python train.py --encoder_arch="fnet" --model="audio captioner" --dataset="synthesised sound scenes: up to three everyday sounds over a background" --train_examples=26041 --time_shift_ms=100 --n_mels=64 --hop_length=320 --input="log_mel" --spec_augment=true --win_length=512 --tokenizer="word" --vocab_size=93 --encoder_norm="layernorm_no_bias" --encoder_norm_position="pre" --encoder_activation="quick_gelu" --encoder_mlp_ratio=2 --encoder_layer_scale_init=0.1 --encoder_parallel_block=false --encoder_inner_norm=true --encoder_moe="expert_choice" --encoder_num_experts=64 --encoder_moe_every=2 --encoder_expert_mlp_ratio=0.5 --encoder_experts_per_token=2 --encoder_shared_expert=false --encoder_patch_size=[32, 4] --encoder_layers=8 --encoder_width=256 --encoder_positions="sincos" --fusion="cross_attention" --decoder_width=128 --decoder_layers=8 --decoder_norm="layernorm" --decoder_norm_position="res_post" --decoder_activation="swiglu" --decoder_mlp_ratio=2.67 --decoder_head_dim=32 --decoder_fused_qkv=true --decoder_bias="all" --decoder_qk_norm=false --decoder_parallel_block=false --decoder_inner_norm=false --decoder_positions="sincos" --decoder_cross_attention_every=1 --decoder_tie_embeddings=true --residual_init="none" --optimizer="muon" --muon_scale="original" --learning_rate=0.011 --momentum=0.95 --nesterov=true --orthogonalizer="newton_schulz_5" --adamw_lr_other_params=0.00099 --max_steps=15200 --batch_size=256 --epochs=149.4 --lr_schedule="cosine" --final_lr_fraction=0.05 --warmup_steps=1520 --weight_decay=0.007 --adamw_weight_decay_other_params=0.01
Rows from expert 50 of block 5 of the audio encoder, named by matrix and row number. Rows with one number belong to one neuron. Each number is 500 + 25 x the weight over its row's rms, rounded and kept within 0 to 999. All counts start at 0. Numbers have three digits each. After the name is the row's rms in percent of the matrix's.
# up: expert up (encoder.blocks.5.mlp.up, 64x128x256), inputs 0-127
# down: expert down (encoder.blocks.5.mlp.down, 64x256x128, transposed), outputs 0-127
up.54 111:495509486471534508506503473529533497535519555509492468470524547499465478490477494542504513486532517527461493524516536489548444479539506500518506496532497501451498463508517500504515461532485526508491539498508452530506493506542483498528523511537504516515544479555517474490508471512492491497512465490520496505505518481506477505497477489491516491470503487513467544506478479494494516508525
down.54 108:504483513468480534510499463475526466491526476475463505509511501533442496545540505507495445499518547532492491487538454477512492496549488478494494507495538499516526449510478502509519499493536503532509478488518555539539504464533488484525473519505524482483500507470522450542515512472463446509524528435514515489504509477501512515528518494505546523517478526477468474479481484501471539454509
up.55 100:438484482467498501494507510477502477528513504493520519529516508483507497476456495478483490494531512496502469468532436507506407507557492503471496486526517470496504489494546486498511530513492490468543521473511498506539524530508497495519496475471551508503497505438496502499500507502464477528483515512513534523485519504484523487472504501506543520486506470458522499457511485505516516527503
down.55 103:447477479486504537487537512465500491527518496483488477473499516486536454487476491535511489535484520518513467518512495483506488502501490512477508463499491533475516496485537512497483513481487523477506515530471504499477511533518533498518451520519455534502449511508478511493479527545504499491435522514468512465489452564453508480501463467502543561514516485531472490509503501479535532519487
up.56 100:468524492477550506501542489464554514499499532492523521532520541508486529419487548519490514526489488519492446487486517504476484497511461544542519496532479494497513538536475493498463512524461511470470472481485515496533520471543501507530528489524563491459515518481526497472483501543453506515481503472473470509492458517499521501525489539490496512397517489483503506500513518500492496504505
down.56 103:503482507496493496496507484539514479489498514519478513529459522526488544489545491469486469472495485494474500487548457489495464458461507518419480493562504505504498469505495501482498542525512533487521472497512492498529532487497494505505485496437531471522535497466520462477491509517516449511487505487474493517497481512486483521500496494526503489490474516452540455504476444458524491517474
up.57 098:499528519504532505498471528465521456486542543500464486525511546449460504494524528477492499480480529503508488490539493515506495522550555524540510471495468455514507547512535528497469499511537511491512506473501438487506535474510511527549486552523477469533525464504538472516497546476487502494482490503487490490508470507493485503492488507491474554468487495503512464476533458501455506477464
down.57 093:514469558493546509520481491518527540509480491453510529488492509547493521472497474477533466450538506548519481523488483515524525526476487466492508478493491517521532485459492506490539495489493489551503513500524518465508534479483469453487471531470471480506499538468558485516490490489507490525529471500473509492456515513521514492508525497495483485517500477488542460485529524524497475480491
up.58 111:485524518484472493487514479498546492499496503481469512525498503503500466551489480500480539483514502502503522523503469524507536506488526493477511456473519480472512471461470506511460531518501552502490507495494485501498487449493465490511452514502474486515488523500481472514562492498504496517496448463488480497464549485525462483524449504490467472493506510466443507524467529491483517486519
down.58 107:466521469523563480534496511477512494463497511480502512474448491454506427505508472540466495518485522518507518526488465498495532488489497481464495465527512493477498508470528539486453526557498527551510461477507512492482466456512500575515461539529503479479512490466499509499522488512481500466479503491512445482487511474451544527514451504528509513477486521539436507520515539503546517504488
up.59 098:500531479462489490487477510484465475503529520521502511503514501496518502510447526516489489512502502504460546495551463474433461503486475445510533500500499459489464479502525510515491504485483542468508509542533465473508506499468538479510487488528525537505546515471497467511472503542475503514496469535530499540528486474471506541512488532532505485505518483490491530512517544510503517469496
down.59 104:495472541484517517436502489514520505491465477499501504528477498504454520514475471487492467508450497465458512504497499484488513507510470549454481491540511501519499467518490462472487497518507476520505496511536527483489480466548489480495541474552464495546490484539483508468494551497473502494509529534502507497524540528508501543485509470567492518516487528470502474518468477526453468477532
up.60 105:512520521513537482473512496500473543510504501505466507448463494501507491510483475500474526514443488556545532516466518496480468468489558525539513498512519489532492517498484480516459512516514536491521492503526529483499521497512485516530481505487511501499520484509483515460514502521511498491471490480506513505495499555548465501460486478492464511463542476508516512487477460532480435515562
down.60 103:472481486503480460501476492470451530500503523515533501507505501509484493499488503429528519531499533520455481542540473485490534512501524485486504512515472505482481522492526474475527480502497479526502466530455482523540523463482500519501456496503547480529476515513495446502524458518528475482524561464515511502518488487536517498478492491526490517511481466507513519509510495493512520480554
up.61 100:512531525512551499520517470544514476533488498545499481501508495479474545553531495480514513526522478500511477519496525493520504542509478467503477491530469520466500483511525495478526504532422515526479507490504458537478509509509488478512496506490502518512500472476484488513500475507510485469467475496466547529545510531515475505510523488509549509479521519482511501528512508480505462499500
down.61 101:498541476463482487462480530501487516482535485557511504506511474498480532528464483513523508519495457529501470484537480500457481555492523480534474540513506510509535524534544505465493510523521504508527484511509468524520474443501513516505479463476529473508532516493470498515498506501482492491545508499572471537505544454478540520500463527499495484524516452490513490501505517540486474516480
up.62 107:450482482485445533480511487525485474476484514507530474490524465515489514502504492474568464511499507501548478528516531513501492516518513486533506492533514483511499497487506493490478478517534524476514536500475497520462536499502488510479518492499512527487494550509471499497507494488489466557514471539517510456548474497500489498508493440504476503516526497505536517498494475469526490460444
down.62 109:493482455535497520507494472497508467465549451503517508484549479504526474482501460506519496467501497530510495493567484471500514521522517510517493505487504503501417528517481480474517472498495531487517474494512481477484526560520559476513494480496506492504493503485476531488475499483484563529495494473490540535476510487500522476488471485557482522491525523541494483485484483456505486513448
up.63 101:527491546552481543450506512491449504515508545489482486498540513546487548447534516491512445479478478517490475491513466528492491488519463498506472519490499499494503479508497515498495523485493477501444528523514512535463493504518521475450521521540498518491506558468536437509451490466502516526479484524483496533485488522496514506525477524526516544500525509494495454534498517527486484463520
down.63 101:492547497517446520554489461536449495537500484492486498492499493481496465477531503484494484478519492500600506513484466472480458519504511513500492490529537525519481476550471532512486487465491524546505516502491571526486486544519473515482487487493519440532486495448460458513523446508457444504509502467499513526513505501505469504496476522460482513486498546507509481531531474496485503487480
up.64 104:492499500523514544462511531501488498507502500519525481497554517519516487470499492476505501512492465501515546476514518498564451498517505498502473507511443495515479479425450493471497516493495473505442499486479469479470518459531513483524513500525476510494500500527493537483466503443529514517523527526507506520524491518509487497490456475506517501552473482506483486462461570460496511459481
down.64 104:498485462511464487515453516489560484531495508496530498481461513534505480478475477491498489518501508536517469483514467459531511538507485498507494514496501498500476480523466496469449475462497493498498557496505464499528511562520515517497526504529531493546467531509509461515512555520493460484473490481496504454538500505503493487494472536542514478496568505515501502550549514511469503472488
up.65 094:516530485490489469542504486507522531511535550471507486541503475496515481525478505475488491509477540499511484515522479471507508483532497519446482552492480469506503492491476512511456487501514499491564543529532480505499482497499494473525483522497483478487525520498484529501457513450499475438437454490507531490492463481511531478440525474507477515521507492482534528479510477546448499524511
down.65 095:469468481467520518491511506536526502446549492519493469479491514540499482462521539455500496465486512503464512479485435482525489470506504496510514497488517498500515489489466538483537481516481464458505486525488501484533511483475527481509558441524481517490557494515505527500489532511496529499488469552508536529498512520495493496493495456460487509514475545506493538489523460552517497492551
up.66 092:510476517494533516524489548478507526476538470484487482512465523534483503503501526497507499495475519518540510493460437506535460483512437552497519502493490479506480521435512510493509515504538510483526485497486520503505501492509483529479485458473516510498522439523477480488437510489507453464504544500484464483443513474528476527503501508494493488450530533480510491484480529554477503497506
down.66 089:499512541516477468497480462519495509471456470515523523512526494457503484510526510475511463502527505520506487502478471466498516503464533464541508518491524485523473482525452523523551476499472546475546516480503511529531486534479496480506512492509461516502510458485536461538502517516497530471523509498507480485528480533466458534492511483490512519535471495512498493531522478479501528503526
up.67 101:522511500458449475475538532509486497502474532510520514494495496554481549514509476500525445455513478503549525517520513534574523497495496485479503500509535518518501523510500514506499510502531498519495467526501506486527492506491508515480498516500492510488504477495449507470567552488475476501523546462490494527520511518495472498471532495528511497473477513493483465496503533489536525502529
down.67 099:493511503492530494517487521485493549471511473526493512535497521503458520524521526544461447499516499517512468494472525474498480535489512474499465515523527489501538499517499483489533537534486492541468495468513533523471512479520525488471467504480472529517515515490512489475509463559529502513516481490479533469485491528502498545551541543476506518509521517545493501487531488500488517470498
up.68 100:532480510517526489522509506475486494484509518462424481502470468497505507495537527493491510510526491482508506541486498541489515487538476541511518491485518486503521489499493483489458476533471504523516494470543540504500484491536539526490511465489475496512513467492532457521509515457514501504486550504530454519476488490471593540525544517479505527536474497509495489491511461480494457475528
down.68 101:501535508493506471479522513485539498524451504506492520504460500521528492484541515467433484476507491506493489501469530458519557474509477514506485511500498483508438510473491529498503449509502515523499513528467512473509512469521472477503484490504519494487514526528526493506562464514493500508438496460439483468504501458507493494524511502538513494461524489518504512526489497528524503519521
up.69 094:482485489532537474486512558502512433522498509505504526489471504485520479424487490519514453504538516537496533519496485467507472481485510491476501502515526498550503524515507514546485503500513489511508546507526494548467483511550503511536552497478528532487546496472493489483482518488495461473498506514492470447483481497497504515495466498496493494471498487491524485486517505530478516517530
down.69 091:489519421485545530533513513535490472522523473502532493481481472460492490477460474502508462507455505479528465496516496516517493505475528481521489493517521468523486453553491451482498485515516509468484496508478559484480500530505520525495500493495478464509503539557478545507478488496497449547509519458517511527475478495491527478520489540498542470534496511517542499493473487466505486508502
up.70 102:450491477516484539484522495500501507539496487496511525497532535465509466526477499512461483488504526532508497492527494483444518545476489522515478514568530506472436511512483475511496478503537538528497502533491460497508515517472512480532453478463464497458505532487451497488449480488497510522519468525529475537503475498464474510435513527555510464513502512423516472509541480480481545506541
down.70 103:511523452515480498488503534481513499517510498526529497517490506511512500509496530463482521528456529511535511507482529528478550504437509512502499505465467486467482503506506501454460530494502497526463546508485473449522472495518484543482466499516566483503505454524490497500498588471524471530478511582524516512481519538555525504504450484480482493535492486484479471496517478557484521512514
up.71 114:465547496541474554492501499446482445512510519496512513463525484533517475515474519478522514540516506480467490494555505522484518489515548533485448505511497468490497533500477485483493510503521501511533540505498471508484448484520502494490501484504494515504485479519532512463485545509487544530480488520530515491471500470497533500505520534505511476461538515474502515500525515530479483486477
down.71 113:491479463485475487527446509531497485496451492506551512515545474481491520538506476486490495522515526436542506490506519483497488484497504444531519511497505490513537492472489445506485531481491520484507461492489467587524515482508530499511507515441494514507474421533495516528497489474475506517495455479488513544523519534544471541460493516501475525493471509556506483507490484477480485538486
up.72 103:498508494455493513465522487531486484502483449504476517488517553494489515517485488475496438521477478446520468505492462491496548534528508491491497474513462515548541455453471514486473490500539474500477470562505525483494487520519523500491544473522552491510487476470494490553521524487454499494497458511473500494510522508489504495510515515549517520538518539497502555551525511427491491471515
down.72 103:537515509512495508506503514489445509499491498508495497501496499496466533521466504489529504505485542434516524514510509520462522516481492473518495515465491486477492492524498480506544483498477505464473551540504514508517464539557490483505497495462478437514541499509489542467494524489521534547527474513556498503483502478525510509538493523492464541505503528491465515465522455505492540515507
up.73 101:520543490497518509517543493489453512477466517523481507479520508464492530514498526530460517508451471512503491496485462507530496473507524523516515452484478516508488491476497511458454503447453505529511517484480548540472505505521513495522508531540510479484494493482535529492499532513491490491515493558474533509497501508511466473552529496527488506519495457525517482553498532485537477480466
down.73 103:509502533506505494556492496531454508505497536476527481506461503502484503473447474525556507502523439500488523510517480473524505480516490455486509468494495482478470515534547537517512510483492495508493492511475535473523480486497555509505514486474529530459492526506509476484524485465498472462493553587539521501502461534481466516491502530534511520494483492502515488485489519510524524527514
up.74 097:496513510517492503506461524547494489443502490527546478516497516502470525540463517454479471490505502483488498527463453510500512488518506481464481479509520508511504545493525512480543510510496456511514470470468523448474518500483488545507521460494551584553468487501461484477511490483488555538508485547507460505521464511473488460509523507495505496522513510539519517517523525524496497443527
down.74 095:472462513461545505480493523556471517523460472490477494496514521497487491485512479480511473488514503490490522473528539489463519468528476464495493494457501484492495482484464512512492493474503505549501536473512540491511469453524518490468511474498481446523476526524509494501492504505459528551499465527451528488515517501509486452511504497502541526488498468522532468494480495516449467505427
up.75 094:502483504474503520494515518484475561543484491506481510500534514470465494527517474448497457494544457578520471507522519495472512486476483518538479490482490485504520518479511519508525489521498463526494511498479507466492506503453479542474508535489521499473518524483464446485508535499489498475506482523540498484472492491484466500471503533532451531554495467477473520505510511501464501552520
down.75 100:503548485511487434490495536533497477485522463526491499480517483497446461505516550465461425461538462513541478512492519489494502482424511507478506512490549496492481531497478502500485507489462471477515503520478481471524517498520453504473495567490481521474475540519495495490474513482520488518514513493463520514489504505540495484496465447472466540533518546525447523506503521462525465521459
up.76 107:500488539502530475505536483472470530505444561495460472494476498489509515556480507491532524485538535508474576516500486558488502491484480450526419465497526483507470469469466513493485471497522474519573518515503502513486490486528500529471498505502470480489475523522501472490533523533506465494498516487494449521488509530514513493492526548488459523485522486505485486490471510511493547560528
down.76 108:515481468502513505550456497513501515513486454503495504463484469482443477509488526552485508507485472485471529460461510523450513518518513496461485492471521515523489482472479495479485503515493502509536464484471556493528456470522453527506508585519467526537471525566504505528502511516528521477499512479479515497549486485491535516528478503504474478491532515530505485512494479509497523509513
up.77 091:520537485536554506460474553481475496548471523544504521509494535530490522473538500484542530496467496486482453467481455515499458481460496490548531506479482472460521521484482454526510470470446498529482515438506524533494489484494492516472480502504481501490517509481522516515501467512503521496521495441483509515480491519491471466538418520494513519504515491489555522509501548482516531495499
down.77 095:513513548509533524446539487474536483528496441458481503499503519503539458555497477525453464474477500518492490462503459484479480484491467465511487487492491501490514516497458507455538442483524530496506524424487480491508507474443511505523475454552481519534511509494519508499501503506526486494529472466467470512501531469520509464511519469538529503469490485504493527513542523484518476517493
up.78 091:503565510518510500486546479495508491503465530550571470502493504545483527547522506489471492489493499467545517494475526513492500482495535474486508492509512480453481505516487465495496510485515541486517485517469501510485510509491469508493533486522453568516492515499523523471499451520523462474482487505504530487441440523497470486513465509508502497451514466513500506540508501492526535472522
down.78 090:520510483528553487499506504495507501516504523457499501525436496492563476514468463506583510516491490494483497532524490492514442496482499490518515494500545489509492495545498517512513451504529504491509473493507501506497493506501550504485497456528451466477533467493464511503532522534476502519497530485511503518505520462524527503484517496420462506508523515524506504487490519473472499514514
up.79 099:493507499445478523535477508513545500515501473530501486470516511487536491503513517496518524525505497454506512495529523519464551487530533470494509474538475529507506547512502481518530469518511516491510494522482528541499476509489480457501508474518503495468495477520471517500480517515510551516506488463535491493497504508463474474547531497490444508514448493539454501476492463478509502485461
down.79 102:522501482469510509453523522492526479501458495510501506512489470457491549471500498501504537484497478482513479508525493535486460498481507512454490525491530499481525489543504485536509467505480477526484504506500534540527523513478543468483528493559502452443493511491452492478493510507486513472533518522526476557505522514508571519483485485496499419523507527529486503475494500518477517504482
up.80 100:515461458476461490518471506534505487571508467469464483471505514452512484519493492487459458514520445515500467495488497542478509514496469559482502533485484517495476523507521520482469501490505563446438513518499536465495497510526501514501502510467488461456503487518488516521503511521501491504470460507471544484492514512509482484489511476538475520477504466418465499488506453488509503510462
down.80 099:525530493486469476491511482501491464488469527546509481520529509508497436479519451500470520521521519519481500499528491533509516481536487463493477468500481496518537483515502487499500493510473524518489482494509485558531517528519479518486449497515516541518526490478502513501495532537533453549506490496531480475500489515493478544462513479471499482501528532525500512488486478515507496513519
up.81 098:493474475557507468485506505490519486496528495484480491502517501484445500510442529512543488459484493496493487489490505500520532522490464444508522528512510480534509542519529480530501482505494489529521474464488530494498517486511503524480522484522503520486471526513467501485508507492468518494451500502513518492555536505499478495437533546514490480509509507503454500489470488494413558484529
down.81 096:508515480496491495468503487504486508516545488508456499465523471473504527511509455445524493529495503520464529529530441531478505495510515501473507500496484514486544511483519517504526453493490546503516541497508498488497473525504512496468478490500500557504509465535472558489503490515448568507511461466538519501482495515475506517510492503457542520476540464438476488495417482509529479523509
up.82 104:475509504529485507473537558497504548493524498495499521463527524533502548477459518496476484508505496481567516460491485490523521510494537539491494475512489495465498475518483486529525489537491495505501494451491508534529521455472522535463480512549501473511526518510506485481510518476530555515479482517477507539480489477478488496469481499472490451480479522494532463534456479522494506472519
down.82 099:483487518488509485479489491482522509511493515489482498563555490499547498525489484420523476518503522520492522500489486511482521501502541473545470466505497488495534454499537497480513515468488478486512471495485497456556487519489531528504491544505508541560531494465492473501465514509509491508506488515458509470511545501573492482524534524500487521529532473585536498488480491468492491541507
up.83 096:505480486545527498511501486433507517489546501489506500478500476492486483492447507462518519514450534520500498509488511496496493517486486489534473482496516507470532489458507486532490536510476501480494535476522529496501516508531478505519496501518488568522494541483508455518488460494496475522453501520507498508505525511513480485511508495465491469534537479488507474512523484487438522492503
down.83 110:496514529491470507509477460519476512504493477497487512561474547536519472509488497494474529513498462505477459521528489477461513512518471481529491483521528491485510482512518463469485491513540512470526507547502518495455456489484492505536538471468472526511468502498487498537549492508470529529536517477512455470479469523504498558486524482528499482512478486471521507516494489534525472469496
up.84 096:525476513501478490480544471486555515501466507515495481553499485494459472483518508454498456542503510488481489508515491483519526478479483549499479484492491507513506492523485477518534585481457520472498502493497475545502515503504488504529499537497495485501477490487509523474491461534525495511522500537463485544460511475482523453503461439487475462531501534505473492505473480513532498528508
down.84 096:497532511502477517511508496517507476524447508549502501493501514503502495525523483518480553476511503536503501474501514478487549538482483506496507499559534512530445501489512515536491524523491458495485515452512538565517499495472530485493503522480450531479501504477495522547481524546479502464525500519462513461525483509513456487474529464497523501503456544512462520525459451533488489486532
up.85 100:521510480472538484481554530493523466496511487501529496473481462511491475468481510483452472492486608514483491495504467539533456493478501522537498508492542490545478491526493511507528450517529519539510496552564551492556474473513469544501477471497479479522498549516496505489502525436500518488521478509509476506473469479473492503484477469517446499575509494465510504512509515522487526471473
down.85 096:484512451498466500475491512503482533490486502461469501521501499496493459511500513512509522494470558492523479455516468524511522491496477522453509491527530493509498500486437471505508507501488496500526525463465487454513523539510505442514475552484488536500532518480482487535499512475483519555460490515530486499538457529544551539496488503485523486490526506502496464472496500509494508466443
up.86 098:508510474454501476451526516507529483496535498512492510514504559488484521519520473540504490518501489541504486506504511512481477494510520469516539499529478455501528495477486512518477490532479489455479475523502552550511473486550497463565469463508528518487538460489539506448505475507502442495480529507518527518511489485520518497453469529504480526495460520506497511480499503469496508493540
down.86 099:532489587504485515471517496478479522472509506437500500527466498489483512501472451498529494514466464485490522477449511496499528515515482504525491518479518509515477495478484552496520475522514511486517497470506526480482567505495556482503465457485531445511513439516479486475496548545515485467528503484502489509501511491495469496501523505496480534468514505545547472530499484499514491481502
up.87 100:508461467498474490487496512483523506501522486484493483498488482501491516544518513492495524508552551457467513482523482530439492473480444491506481466463525540505488514519533520516500444503491516562510513528492524464508475517515519531561474482479502505477500495508497492465476470527505499480507530502547508532490491518496485490518506525513494493504482481533524529463519475544503492472568
down.87 098:477554472474485514483457460509515569517483520447497479539516497481512523457492543522486518508495478497501516460482457481488531514481508494527500468529513501482553491513472517496464488532503486506495467574504521492507523462463508495497517486463449510500545503478541488500516479487521522493470534492492534510532484476523524554516489509489531511499514548450532509493519490520513501453501
up.88 110:504481489475508508541508552517499548517493510489474516512537513527489531522486509517510500516508460488538514442516536499500565479475515506532456482494497540491521476495469514505526469514525442525488509528520449516530533513479527464513454509508537523517495513484454485520469454491520557490458487492443486503493511510494493514480510513500472495450494489531513484530511469560500479500527
down.88 111:517505523493487506529474490485419532474459508459500513551488467493478522491516515477531483438533485490483502511519473494491483509499481491500508532477531515482488524503556508533544526509500512505511512495483522463527481492499416500482494477517473497489474454512502512478541483512502486468490528523496553516505511463525501515496493503468481487509469484544525517526520521495515544512464
up.89 098:494521498456474497508528522479476449535477528526537499504503548472507501434469495489502488491506509498493515544507503495496463474491537475515455460467468452494494512500516477480443526493491462496481465489487511554514496514547490524510515509483475475526496524539539530458527476559506505502474480519500513494509513479448484532482490506489485495496525545469522483488502559475507467494453
down.89 097:474541507478463458513482474504521462473457499517505501475483494511468515540508536476526528546450527480529502462461532507497502481557509512500498491513461488520472505504473529477497481510523464560539536475513470479500513505493499483473486473530489547469465494490496482510526533505533510494547504469565477528514521488479507541551480537485518515491514561469504506490496476527536514480556
up.90 105:508478519512522589500453546539503483472515476495563509495493540508533506510469491490481505494515487537527486500497448478484474524519433475473519520507504479498475563504495502509512514517499500459504507529488505533521537551462505512480521421481504487504512511483482524516484518493464527490445496519528447475487469464507506531473504469492555530500469494528505510502491498509533502523527
down.90 105:508526445491507466501486464480514506505459492529484505493557506474458498493520491502512461505528503488492464520519563521507499468489525509536500515526490508510496465487487481485485499505502535499502497490490471532471495497525546478508541483503477537529504449498483507510499484485499500460484479510513483512506502561502498450495477539499507475494527446527560516498463488487523506546490
up.91 095:473460512554498514497502509512518521504493534494497494527522489498523473481466478516515495485531528459528477505478461531540506494533490489567468514499481496525510542522519503501503490495466532521498515475537480469545492529540518504491497494470485500458526475452476475484478506539473502448446484495500485538473531476497557532447505516478472529458506512499493520438485559541492523530530
down.91 093:522486537485511488496494490476534535489538499546492493519515496486527518495477480486520478487509445497500545492501529505471516489533488534449474469449505488500486509476500504478513481453531490464509540549463543529482499469506476491473506487535486539477509517483508535508486515521507502556501484554513502514517479501485491503522525497469463481526487452542543496508488487499496521469490
up.92 097:465480503481495479499449463524547499522469543493492523472486497470498467480525484487477492484530489491481529520487526505486483500476479499504485514505479504511495463523522498524546484490504501498495489507482529522472494478532505495531467506492483458496502471491533475499498477519501541479496487491534461498474469521533499490520509483485493476481507461488467548465479474531540554505536
down.92 101:468542484499480481485503491484496497524502504519465504487441508504506448513501484520449538505535493497465514491478486463517495474505491525508504477474500490501501481516488545499493495490521509490510460469506507510498527475518473500476533534521474509412497514475500507493483481523499467480509500517497494507508504487533506533540471499525507494506463532536506503541452508527490505491507
up.93 108:537521491489465426495522497473532501492467558520538497531500539469494473475506488511506495485505551470503517504494450558498498509509520533503517501474498485493489528459488483490474529478514502545491510559544483488501477491500514510425504524506532493505541538529524499469526485524488464503453540502517438521399504502493504507523485532507508490495517481525525469514514483510482479515463
down.93 103:478518473521525525486493473484519485512480487512481506425474492527506522530517521502465551484497528452448514497460450519558507476475486460527479497510518467478500483529517484468509541548516489529485475473480450520505481510508470473503490547568507494540520521523522534498511462470509518483540500531488515529487517495513512541524529486478511543509470494439474478494511512516528489464526
up.94 094:497455492514463468504491483497500421524514515499543506506466518494497489473476495521469494548522490510512478494502487524495520464526508527523540503509443494471495479464452498454518536491516533569505476497508439479457491562477521505501492502536499522515506487547511486483481492449499478515502499516500475495526485482521513550505462509501471523501506516472515494509491530475551536511423
down.94 099:493524491505522484519519512494534492489493458521496496467494513508528439534517490478536506476463525498572467520505545509500463444534503457491483516494503504514465524566507520505519497513489484560507511522518459490512504510515500490516445542526520498502514536498469495504510525497502520442545474471488524456513482517506492450533488543534528521507461549507508498499459518445476523509535
up.95 106:479471514498479517494540464523517516534498506499537494506548475509531521545481515493529481500526507505476482504482550505528515519505520506513547490499522500548520486488481490502477463468503503510536506506486511512469504497461477486505528513505538457516453496532505475443510520501489489508476497489550479492476465478509530513534477492496493526477511471463538477511530467497486493482519
down.95 109:492493505526524527560500494499481518492491473508482549504507468488535481521507454535494480488487473492492505564477516491501494483492490538481463505516480505481455506554488508493526519498500447474484509556460534495458514476475513531494520486475485550582495459476499531512479516465529474472471468516525510493448500538472490473506505443555491479502463485536461490472509466539517557492483
up.96 102:518499505514502522481481520486509507540502544474486504551518498480467530490445540523467498484511501499488512513486489493542528487476519554490457519463525495466482538501543505520470502538492503541514511524473527487522488489496482481479493499499472476502535532507510562504474444529470489484485504528519476488481507474463430459464472503511496464515486513484451460488524466540560503509563
down.96 094:487458503503486510526526504497492505472517509484490507488451512471487498498488580507493511525500550521499493508515486526522460531471506537492520514487495500502553479491440482504496500503526502512485469540489478480509470436490507503531504528503513519533515492513531517505484507544484535526446487505493459488461497499541533483481566504475543506507476513483538483502505489481525529534525
up.97 094:532510482503486468515515502539496525469500501521509511510498557482501509483492476489485489521500474457496475508500485508510508523520559487471438523498514480511460504498545483502513499468488483528482449486464512490443465509483492496524502459504457515481468504552512491488513480486482496503502539507508512518515489501474506473496480470526467503512523535519454416508489474532500533490494
down.97 102:529472466515481515515496489535533494532508502523490517524524567458547554477524492499507494546485524535495486539457524515490475492525509492530506477508488495485530502497519492461474488471499510496464465460482547497509507509449455489497486510519501487483507526462543502497491529550491511501486463503523493493537459493496473475525504497469527525519518529509456546506485488503532476544497
up.98 101:448516512494513482529474469527489563526524487496503483538506535491529506495481505474502497496505530509490482527477480510512491507520533457522469459509498529464531523473537485497472489537498485486510476480475466522448530482473483517527480515496475492532503461506511502489550511497522489519471485479479522522555495512545524511490497525509489439493510464538487504450484541553508452498511
down.98 096:500505491507500503509503536521531484505489506494504478501506505524491490508467534471497460486482542478555535496513494458513473499475499496510504505462492489488542542505473502490505500488490508470504458465528502547502494560511493484530514479497501456422456527511490466545496462486489482495443524489471497496473538489503577483463529492522485480494483490501502498468483470520509481518521
up.99 074:474523476483503480541463519494509511478549486489502529490481484468531447543485507519497505475503508542546508446496505472562503491480529533532515522506453485525537518469430493547538505524522483494533531523528538507502498525471464500479497511519520554488509482495464490520540508503506531508499507481497509503530475455528480509483452480529499502509544467538486493529471521515540492530513
down.99 072:532527503539466512504515519506475523469446452501541511532503500501495546472472435521540486511496513492490491518481481508526497474535499494502497495446454498512520482510528524492482445517518476501506499491505477492492506485511501513500513532492490481485478486522562482474522477523523545503523471497552522516504503480512548480541474477520492454502521457532469543537490517487534474533511
up.100 097:537479488547507485464526503493553502446517458513491473467457459470525494494509490551489455499499493463521529514533487502558493481513500482516479498511473515556517518492459512467518510499486544512515483526478486464449480496513502524519490505503492456471454529480508523507497511467491548508527485496535498514558535534508517505479483452494454488527490509508544532506493501526526505535515
down.100 099:514513503503453504471570502516491530482504492463499510487568479480531513488477520502496536502506491483508478518522474479476487525511481533486466498497499508470510503470507528526477431507529495501501593507506523496461517494513524459492503441492475507499544495556475545512514479500472483533490496550509495526497530499410548508555545497497459505507508497502478479493492474468489513495508
up.101 095:491439498469553514498524485494500482527496524471497466522482492508511457538501478555531545499467468481502488528499484532529499498497461466455485508499503479452522448503516511508476531530449503494524509526475534475520478528527469497510505528475515515477535524490484511483509470505468527493498511532457470453474510516479531507529464513492506499506488465574482522508540467474529513507466
down.101 095:540485525511485537479512510521464535479544448505495530506542497509506492505497515463528482453495530489505489501533482506496483472532457505516505535452470509479551463484527541492466536485511517445502527493472540484515520459523510499494541503491487500522461502509489477484494500480502556523489477510513524528515455486511502507492459491489442509492492505472457541462457491527499560532497
up.102 105:516531491520499502491531468471501520484475499482530471522524497511523493515500510524503540507550528488501497546512512524434492518524527480496504457473465505466542474481505494508465516481525507448459511488481503492511496545472480535525494527477433514518489541512479549485511472544478499477458479515496549500489519451491495487496536489519521482455500484453478506512511521521511487505548
down.102 102:505507538508511495506491499493486499468507510469508499520528521524446555515462525507530480508538495529493496491491459487490525490524479510532477493491459488483511509502483484507521549491463427488514523511485489538494509481502518514453538495489538516533517412492524486489481551512482500479486500511524525513514484536528485536492550519543442534463467519524549505501487515519490480482505
up.103 109:461493517475527463521525485495507509456492487520443526547534516510476491466493491531513519547475573507503475564515495497461508509519489486544493493533451518471453481515478493503487471509509513489507492508508509493500526522556521509518450500503511526508513499459518492532483472504502447497494496501445516492521495507517477526459521520482534528503479464528542507491513495490482552520503
down.103 107:499483485482493503503517501527487525487511488462475476519424520497485557515524492419516469496481511515511525515500487467508533526461489512489487481508539523489488507459478540517510494510512515532488488498488506468503527451480502503512522497464530479524547512457516504507437500513503523498463499525499476479491541522512495474511454512468452499486455501494494447531554485496504465516486